{
  "arch": "mlp_mixer",
  "model": "multi-label image tagger",
  "dataset": "drawn human figures in many poses",
  "train_examples": 195000,
  "image_size": 24,
  "crop_scale_min": 1,
  "activation": "silu",
  "drop_path": 0.05,
  "conv_stem": false,
  "layers": 14,
  "lr": 0.0045,
  "orthogonalizer": "polar_express",
  "warmup_steps": 670,
  "weight_decay": 0.01,
  "adamw_weight_decay_other_params": 0.01
}
Rows from block 10 of a small multi-label image tagger, named by matrix and row number. Rows with one number belong to one neuron. Each number is 50 + 12 x the weight over its row's rms, rounded and kept within 0 to 99. All counts start at 0.
After each neuron's rows are labels from the 100 images, of 14848, where the neuron reaches its highest value: "responds to" is what is common among them; "peak on" is the class under the peak. Only what is clearly more common there than usual is listed. The data: drawn human figures in many poses.
# fc1: MLP up (model.blocks.10.mlp.fc1.weight, 512x256), inputs 128-255
# fc2: MLP down (model.blocks.10.mlp.fc2.weight, 256x512, transposed), outputs 128-255

fc1.68:48 46 43 50 45 68 71 59 41 38 51 56 40 44 54 66 42 57 53 34 30 48 65 50 35 69 38 53 47 58 57 59 35 75 40 35 60 40 61 50 39 69 50 57 44 56 61 47 35 30 37 39 43 48 58 50 47 65 66 35 57 59 37 39 44 30 38 34 65 45 50 50 71 29 55 65 39 44 42 50 27 57 50 60 65 54 59 49 54 42 64 34 49 65 39 39 36 63 47 45 49 58 66 65 62 38 50 61 68 34 63 76 39 50 40 40 58 53 48 44 29 66 50 47 74 51 57 50
fc2.68:48 37 55 53 49 41 53 36 35 70 61 43 33 58 54 32 53 35 44 60 73 76 31 58 70 29 47 51 50 33 49 50 62 55 47 52 40 48 48 65 58 47 56 34 49 44 38 54 54 72 59 50 63 44 51 27 64 34 29 57 54 39 49 61 66 64 54 45 39 66 58 57 42 56 57 35 61 47 48 42 61 48 54 33 49 52 45 36 59 46 43 69 57 49 47 73 61 36 61 61 58 35 32 45 28 58 53 54 42 56 46 42 60 43 59 58 31 43 41 53 68 26 56 60 46 39 33 57
responds to: yellow top
peak on: leg

fc1.247:48 59 41 52 46 50 52 47 35 47 61 60 57 56 44 57 46 69 64 45 40 50 58 58 38 55 60 44 50 44 55 41 45 41 43 44 64 51 52 65 48 31 60 24 60 58 63 68 30 54 76 67 50 43 44 59 48 48 41 64 39 46 66 58 53 56 63 45 37 36 57 45 38 41 24 53 54 62 59 64 44 24 65 54 51 51 40 30 46 21 40 64 64 53 76 53 41 64 63 60 32 45 59 43 51 47 31 23 41 64 53 57 38 48 47 54 72 76 59 61 69 60 29 40 35 65 47 51
fc2.247:61 32 71 41 32 40 41 63 48 60 52 41 45 34 69 44 42 55 44 43 54 68 59 50 27 35 61 78 46 50 43 50 70 46 35 41 39 48 41 46 57 53 47 54 58 49 58 47 59 53 40 52 73 53 37 47 59 50 24 30 44 57 42 45 65 65 69 41 61 42 41 47 37 52 67 38 44 53 31 45 46 50 44 29 35 58 44 76 58 66 68 63 48 54 39 48 73 42 48 42 40 47 64 42 67 39 62 57 51 46 66 44 66 29 38 47 34 64 47 33 37 38 46 56 73 59 68 45
responds to: stocky; teal top; running; trousers: white
peak on: leg

fc1.264:34 50 35 33 53 51 53 62 52 68 53 45 51 61 50 35 48 64 63 67 54 47 51 54 41 67 59 63 47 64 46 35 40 39 57 52 36 29 50 47 69 65 66 41 52 52 38 60 44 58 71 43 45 52 39 32 51 65 54 39 43 52 64 54 62 51 59 57 60 34 75 41 62 49 47 74 54 46 66 56 69 85 52 34 53 38 34 39 47 70 48 56 50 61 61 38 71 51 42 54 44 55 44 51 52 56 56 74 15 48 54 63 31 75 55 35 58 53 32 32 44 43 56 55 40 45 35 79
fc2.264:40 40 56 61 31 41 52 48 43 45 28 72 42 14 75 23 48 45 47 52 33 65 55 60 52 55 45 44 60 54 61 78 68 62 49 31 67 63 41 65 66 37 52 25 48 52 46 38 50 53 32 51 43 67 29 41 43 57 44 49 57 46 65 61 60 48 70 44 51 48 45 40 32 37 28 79 38 80 39 40 50 55 56 33 48 52 45 45 68 45 24 49 55 48 56 39 49 48 53 49 66 48 49 61 57 55 59 54 44 45 34 57 60 47 40 47 22 45 47 29 60 48 52 74 52 52 70 43
responds to: hands on hips; stocky; grey top
peak on: head

fc1.72:35 46 59 55 42 43 45 30 54 22 51 49 55 51 64 56 50 42 52 56 80 28 45 68 55 47 64 34 54 44 57 50 46 29 45 55 47 55 58 64 37 39 36 46 38 39 42 50 75 40 76 64 87 41 51 65 56 37 40 43 80 53 47 38 33 56 59 38 57 55 55 51 43 46 50 51 32 57 38 58 44 60 53 63 48 56 57 58 51 65 51 43 53 47 55 33 61 48 37 64 24 34 34 51 29 61 63 50 46 72 38 49 77 45 52 51 47 44 36 69 34 44 56 66 49 52 48 34
fc2.72:59 57 46 35 31 62 57 51 56 73 22 50 73 46 29 63 50 56 52 52 37 55 54 54 28 52 60 49 65 41 58 49 58 47 60 40 71 68 72 78 52 66 35 61 65 45 44 36 21 59 47 51 62 73 34 39 43 48 58 48 31 46 51 63 57 62 58 65 52 61 53 48 63 37 46 35 61 52 65 50 58 35 53 50 52 53 47 25 64 19 51 49 43 71 34 59 42 47 57 31 39 74 53 34 48 37 40 47 63 23 36 49 40 35 63 51 33 74 74 43 48 53 52 56 68 59 50 57
responds to: arms up; green top
peak on: leg

fc1.332:31 61 41 54 64 51 37 34 44 64 47 66 56 47 44 64 57 54 49 48 50 54 61 55 61 47 42 68 28 64 67 54 28 31 54 55 52 64 43 53 30 51 35 43 67 66 41 54 39 53 59 56 23 34 57 45 52 37 50 59 50 59 41 82 37 47 56 68 42 54 38 51 60 47 36 32 73 28 55 61 42 52 44 47 49 54 60 51 51 36 35 52 56 53 38 33 36 40 59 59 47 56 57 49 54 46 46 43 35 38 72 52 41 41 37 35 56 35 61 67 30 32 50 67 30 33 62 48
fc2.332:42 37 65 61 52 59 46 66 63 57 47 50 43 45 18 46 64 62 72 40 62 36 36 46 46 66 26 33 41 24 38 43 41 60 44 51 65 39 66 43 50 59 69 64 30 50 76 48 34 45 48 45 59 59 61 64 26 38 52 58 50 51 47 42 55 56 33 54 49 64 48 52 60 39 58 41 30 39 44 52 49 68 56 31 69 46 55 49 65 51 74 61 47 63 52 54 54 62 33 44 45 30 39 42 46 17 39 48 42 43 46 52 58 45 34 65 66 71 58 39 61 68 69 27 35 56 38 45
responds to: kicking; green top
peak on: leg

fc1.35:60 55 53 36 49 55 28 68 66 52 57 54 55 47 44 23 66 51 29 37 41 46 44 49 49 35 48 53 32 62 54 57 61 58 51 53 57 39 46 53 51 44 30 42 53 61 50 42 52 40 41 52 44 48 42 26 53 29 49 64 45 70 67 48 43 46 46 43 61 45 44 56 47 67 61 43 45 11 56 52 38 28 61 46 30 44 52 62 56 43 09 56 47 56 63 49 48 30 47 73 53 61 44 48 59 60 81 51 23 36 33 70 65 75 60 50 58 38 54 46 62 62 52 76 38 65 50 52
fc2.35:51 36 45 54 56 52 45 61 54 42 57 57 33 31 60 54 57 43 46 36 52 26 68 49 55 48 52 60 36 57 41 23 45 45 48 43 51 66 43 50 55 52 50 46 38 45 45 31 61 43 61 49 46 52 42 54 43 49 46 38 74 49 42 46 55 54 58 63 69 43 69 65 55 39 56 54 44 70 44 57 40 42 57 70 54 43 28 37 56 51 71 57 53 34 31 45 63 32 65 59 51 43 57 54 40 33 43 54 47 08 33 42 39 65 36 27 37 73 54 54 42 40 41 62 38 49 17 46
responds to: stocky; white top; sitting
peak on: leg

fc1.238:57 36 40 42 33 22 70 42 64 26 75 55 37 47 54 61 41 46 32 43 70 58 59 39 33 55 60 44 46 61 64 55 58 29 54 33 60 43 35 72 16 39 61 52 44 44 35 32 49 64 40 58 74 68 45 32 42 42 39 25 38 51 72 54 59 51 58 66 49 43 53 45 44 59 59 60 62 45 60 68 42 54 51 57 38 47 47 54 47 53 53 57 44 56 57 33 46 57 28 52 69 48 73 43 66 64 68 31 57 68 71 67 49 48 43 66 36 48 56 38 48 47 50 60 61 59 70 28
fc2.238:66 40 59 67 48 71 38 69 40 47 54 56 40 61 64 59 34 43 43 42 56 53 43 69 70 53 34 64 53 38 42 67 43 66 55 46 51 63 27 61 56 39 43 44 48 40 38 45 65 30 58 60 61 50 53 54 28 46 54 56 47 58 47 48 61 56 49 44 53 33 73 53 66 34 49 42 43 70 46 33 47 75 45 38 65 48 38 70 56 53 75 51 50 67 51 45 50 70 60 33 59 44 32 46 35 65 41 43 39 62 41 39 54 48 57 25 36 47 37 26 57 35 49 55 38 47 60 81
responds to: white trousers; grey trousers
peak on: leg

fc1.74:57 49 44 42 40 60 63 64 52 42 53 63 72 45 49 51 46 63 30 23 57 49 61 25 61 27 65 57 37 64 51 42 61 67 63 60 42 54 43 54 36 65 45 40 60 48 40 37 55 61 68 50 65 24 68 46 42 70 45 29 55 58 38 32 51 56 46 49 53 54 47 37 44 64 54 43 70 74 49 46 63 64 70 76 52 55 49 61 27 43 42 59 45 35 50 54 48 52 45 67 50 46 45 48 53 45 44 66 62 39 54 47 40 53 66 52 49 42 47 46 35 33 55 67 59 39 49 59
fc2.74:77 46 44 50 38 41 72 55 37 50 56 43 47 53 53 65 36 44 30 56 72 52 40 43 50 55 47 45 35 56 48 50 53 56 42 55 58 30 43 46 53 72 50 41 31 31 49 53 45 46 51 32 72 36 65 48 66 46 36 29 59 67 48 31 40 46 52 26 52 63 29 60 49 60 64 32 41 52 39 52 66 43 38 79 65 58 53 73 53 30 67 41 63 32 41 42 68 73 70 47 31 63 47 41 49 60 70 48 51 59 27 39 63 62 63 47 47 30 50 38 57 42 63 25 70 59 63 52
responds to: stocky; teal top; lunging
peak on: leg

fc1.291:22 71 34 61 43 62 51 34 50 70 68 26 49 41 45 66 58 44 35 70 54 48 53 41 55 21 65 60 64 59 51 22 45 61 26 36 59 56 51 40 49 30 59 43 45 58 50 60 63 40 20 61 54 57 66 61 58 63 56 44 69 37 46 58 23 73 34 35 54 56 54 35 41 54 69 78 46 31 42 43 50 34 51 56 41 62 35 52 63 54 49 61 45 40 37 59 49 28 36 55 29 37 52 74 30 62 56 60 44 42 70 48 63 59 48 67 32 51 59 46 30 47 51 49 53 50 67 40
fc2.291:62 51 43 48 74 41 45 41 43 41 30 49 51 83 71 48 41 53 56 63 51 62 49 72 48 53 23 58 61 18 43 73 73 34 46 49 56 44 73 53 56 30 53 74 34 33 57 52 50 61 70 38 53 41 39 47 61 55 61 45 43 70 39 75 44 46 42 45 34 38 55 50 59 71 55 54 40 63 39 58 48 58 40 44 50 56 37 52 20 34 60 22 69 65 66 63 37 39 53 65 61 55 53 51 65 43 43 46 54 52 32 55 28 51 53 57 58 63 46 49 59 80 77 58 53 48 66 51
responds to: stocky; walking
peak on: leg

fc1.112:53 20 44 58 39 48 52 36 44 54 56 62 44 67 51 58 41 79 61 31 45 33 37 65 46 65 53 33 33 64 25 51 48 43 36 47 69 55 68 60 54 32 39 46 62 43 54 49 60 27 48 52 61 32 43 43 74 41 51 51 35 25 37 45 55 70 49 55 36 54 65 62 34 63 42 64 67 54 42 55 64 58 57 32 66 47 52 54 35 60 60 51 55 67 54 65 57 44 43 65 34 53 49 54 41 70 57 29 32 56 77 25 54 65 50 57 35 38 32 58 51 67 50 28 51 59 33 70
fc2.112:42 38 63 53 39 51 65 52 59 55 40 31 51 28 56 44 46 48 55 44 53 65 63 49 59 43 52 47 53 68 51 26 42 63 64 79 42 56 35 51 36 39 28 59 55 62 42 53 71 65 40 49 57 39 70 52 51 55 47 40 45 71 64 32 54 55 46 42 38 51 70 56 17 34 37 54 67 59 67 58 36 27 39 72 52 41 43 66 26 49 46 39 38 58 52 65 42 15 49 37 41 48 25 37 31 46 36 56 66 53 62 43 72 61 37 50 57 51 30 42 60 46 52 48 49 53 56 52
responds to: orange trousers; white top; running
peak on: leg

fc1.443:25 57 38 49 45 52 69 43 47 51 81 53 42 52 27 37 54 41 65 48 44 60 53 24 51 35 48 61 23 55 31 38 60 41 37 43 62 51 51 45 39 19 28 41 25 45 40 61 64 65 35 57 47 39 68 59 65 48 55 39 46 52 46 52 52 67 68 34 62 38 47 43 47 55 62 29 63 58 46 46 44 31 55 41 57 71 63 66 30 51 42 60 58 63 62 49 61 66 53 63 40 44 57 59 56 53 50 57 56 62 46 25 54 56 59 46 47 35 43 57 51 50 30 59 48 43 26 65
fc2.443:75 53 37 43 42 40 37 48 58 45 52 25 34 61 52 49 49 45 41 68 41 51 48 63 52 71 49 32 50 46 29 54 50 56 63 57 18 53 56 64 55 67 58 40 65 31 66 37 46 40 56 37 73 36 49 53 60 50 71 51 61 28 54 56 44 64 63 41 42 64 40 67 57 53 33 60 25 43 48 47 74 46 44 67 37 44 37 36 54 39 69 50 45 31 28 31 74 61 56 40 73 59 50 34 48 46 45 49 70 38 38 47 41 67 30 51 44 59 26 38 30 50 57 35 56 51 56 62
responds to: stocky; brown trousers; squatting; top: red
peak on: leg

fc1.409:42 64 41 46 56 38 39 62 32 43 68 23 52 32 28 51 35 58 48 66 75 65 40 44 66 64 40 48 54 51 67 29 41 40 48 44 45 37 78 44 30 26 70 35 53 24 29 32 53 48 38 59 66 48 53 62 38 49 50 45 48 46 59 56 59 66 58 49 70 55 41 58 43 56 42 25 76 44 56 61 46 55 63 59 42 46 59 58 45 61 67 44 42 62 51 52 41 75 51 47 62 52 60 68 44 57 40 54 59 55 62 33 51 75 53 47 26 24 52 50 63 52 42 53 48 48 63 65
fc2.409:54 39 44 26 47 64 63 68 46 62 48 52 28 51 61 71 50 55 70 48 88 57 61 56 67 63 46 56 47 44 40 69 39 60 40 77 54 56 46 50 59 47 61 32 55 61 70 37 56 46 35 49 52 56 69 55 47 59 55 35 54 62 50 56 42 55 79 62 56 49 46 46 63 58 39 56 48 49 54 51 46 48 57 60 48 55 46 38 50 61 63 29 52 50 73 43 38 53 50 50 54 55 50 59 77 52 21 74 47 49 53 43 42 37 72 60 61 49 57 35 54 84 50 47 25 41 42 37
responds to: handstand
peak on: torso

fc1.373:52 22 36 56 37 50 39 56 53 52 55 57 31 45 29 87 64 42 58 35 42 59 64 53 47 53 52 44 31 55 49 87 54 57 29 60 44 32 63 60 63 57 58 43 41 48 58 34 55 31 50 49 55 48 41 69 51 57 64 53 51 53 28 49 37 46 57 34 60 52 37 54 64 61 46 38 33 40 38 42 48 59 57 46 60 48 42 64 33 60 54 48 55 53 44 35 55 45 60 67 41 75 58 45 68 32 53 64 57 38 37 37 28 51 52 47 61 65 51 58 33 52 47 54 66 45 56 58
fc2.373:71 70 62 59 51 15 46 51 49 43 46 52 35 45 40 17 60 38 57 64 57 51 47 56 58 60 52 52 59 45 45 58 63 33 38 47 59 50 56 89 58 59 46 59 45 65 30 54 35 55 43 39 48 31 49 46 37 51 65 66 48 55 46 59 49 45 50 32 47 51 36 52 54 51 41 56 54 60 67 37 50 48 47 41 39 52 47 47 72 29 47 31 55 40 51 66 38 53 21 70 47 51 60 47 33 36 36 66 68 55 58 54 74 34 51 26 52 66 48 43 47 71 57 72 52 43 52 57
responds to: yellow top
peak on: leg

fc1.124:45 40 53 74 28 48 42 32 56 49 50 81 50 49 40 59 46 64 43 52 46 41 71 59 50 35 44 59 41 47 63 46 54 41 50 67 48 81 57 51 50 71 47 45 53 28 49 51 54 61 56 80 53 20 27 48 46 60 24 62 31 66 55 40 36 49 67 43 37 49 43 49 56 57 37 38 52 51 40 42 40 64 51 61 57 65 67 32 47 56 69 43 70 47 41 52 53 64 52 37 65 64 55 34 51 61 55 38 35 67 51 69 52 75 50 46 58 63 48 41 25 56 53 56 58 60 60 63
fc2.124:66 59 59 53 74 56 54 53 41 26 35 39 35 48 32 70 58 60 51 50 72 32 46 49 49 65 47 43 58 44 72 26 64 76 54 39 65 46 30 58 42 70 73 54 49 56 41 65 47 45 50 37 51 58 58 54 69 47 55 43 71 57 69 58 29 48 68 32 51 74 50 48 40 36 64 37 52 50 19 39 52 63 45 79 62 63 52 57 52 65 40 47 54 44 54 52 37 52 66 33 54 43 63 53 73 62 56 49 60 50 52 55 46 54 56 61 64 48 46 45 44 68 45 67 66 56 53 68
responds to: stocky; pink trousers; orange top
peak on: leg

fc1.197:55 58 45 48 42 46 43 57 67 41 55 64 68 47 30 46 49 66 40 65 60 49 40 29 72 45 45 44 55 34 53 58 45 64 45 66 40 48 70 59 65 42 61 39 58 68 40 55 54 59 52 80 65 55 58 46 38 40 40 75 16 44 62 33 85 54 45 49 63 47 55 54 45 61 51 53 76 39 52 43 40 45 71 44 50 41 46 62 48 54 50 57 50 46 47 38 59 67 41 72 32 59 33 41 48 48 55 60 79 44 60 39 66 39 52 47 72 61 58 51 40 55 52 69 42 65 45 58
fc2.197:45 46 48 45 50 61 53 43 35 33 45 42 63 46 54 62 57 41 53 42 50 46 73 75 38 39 56 51 58 53 50 47 45 55 38 70 52 49 44 61 44 55 57 69 39 41 51 23 31 37 53 37 34 40 48 40 60 46 49 45 63 53 49 76 31 62 79 27 47 48 42 38 22 53 29 52 58 72 56 44 55 57 37 73 38 65 47 32 61 52 48 52 67 40 47 68 53 49 59 43 50 50 48 42 54 47 40 44 51 44 41 54 41 62 58 67 30 57 40 51 54 47 71 55 60 54 55 60
responds to: stocky
peak on: leg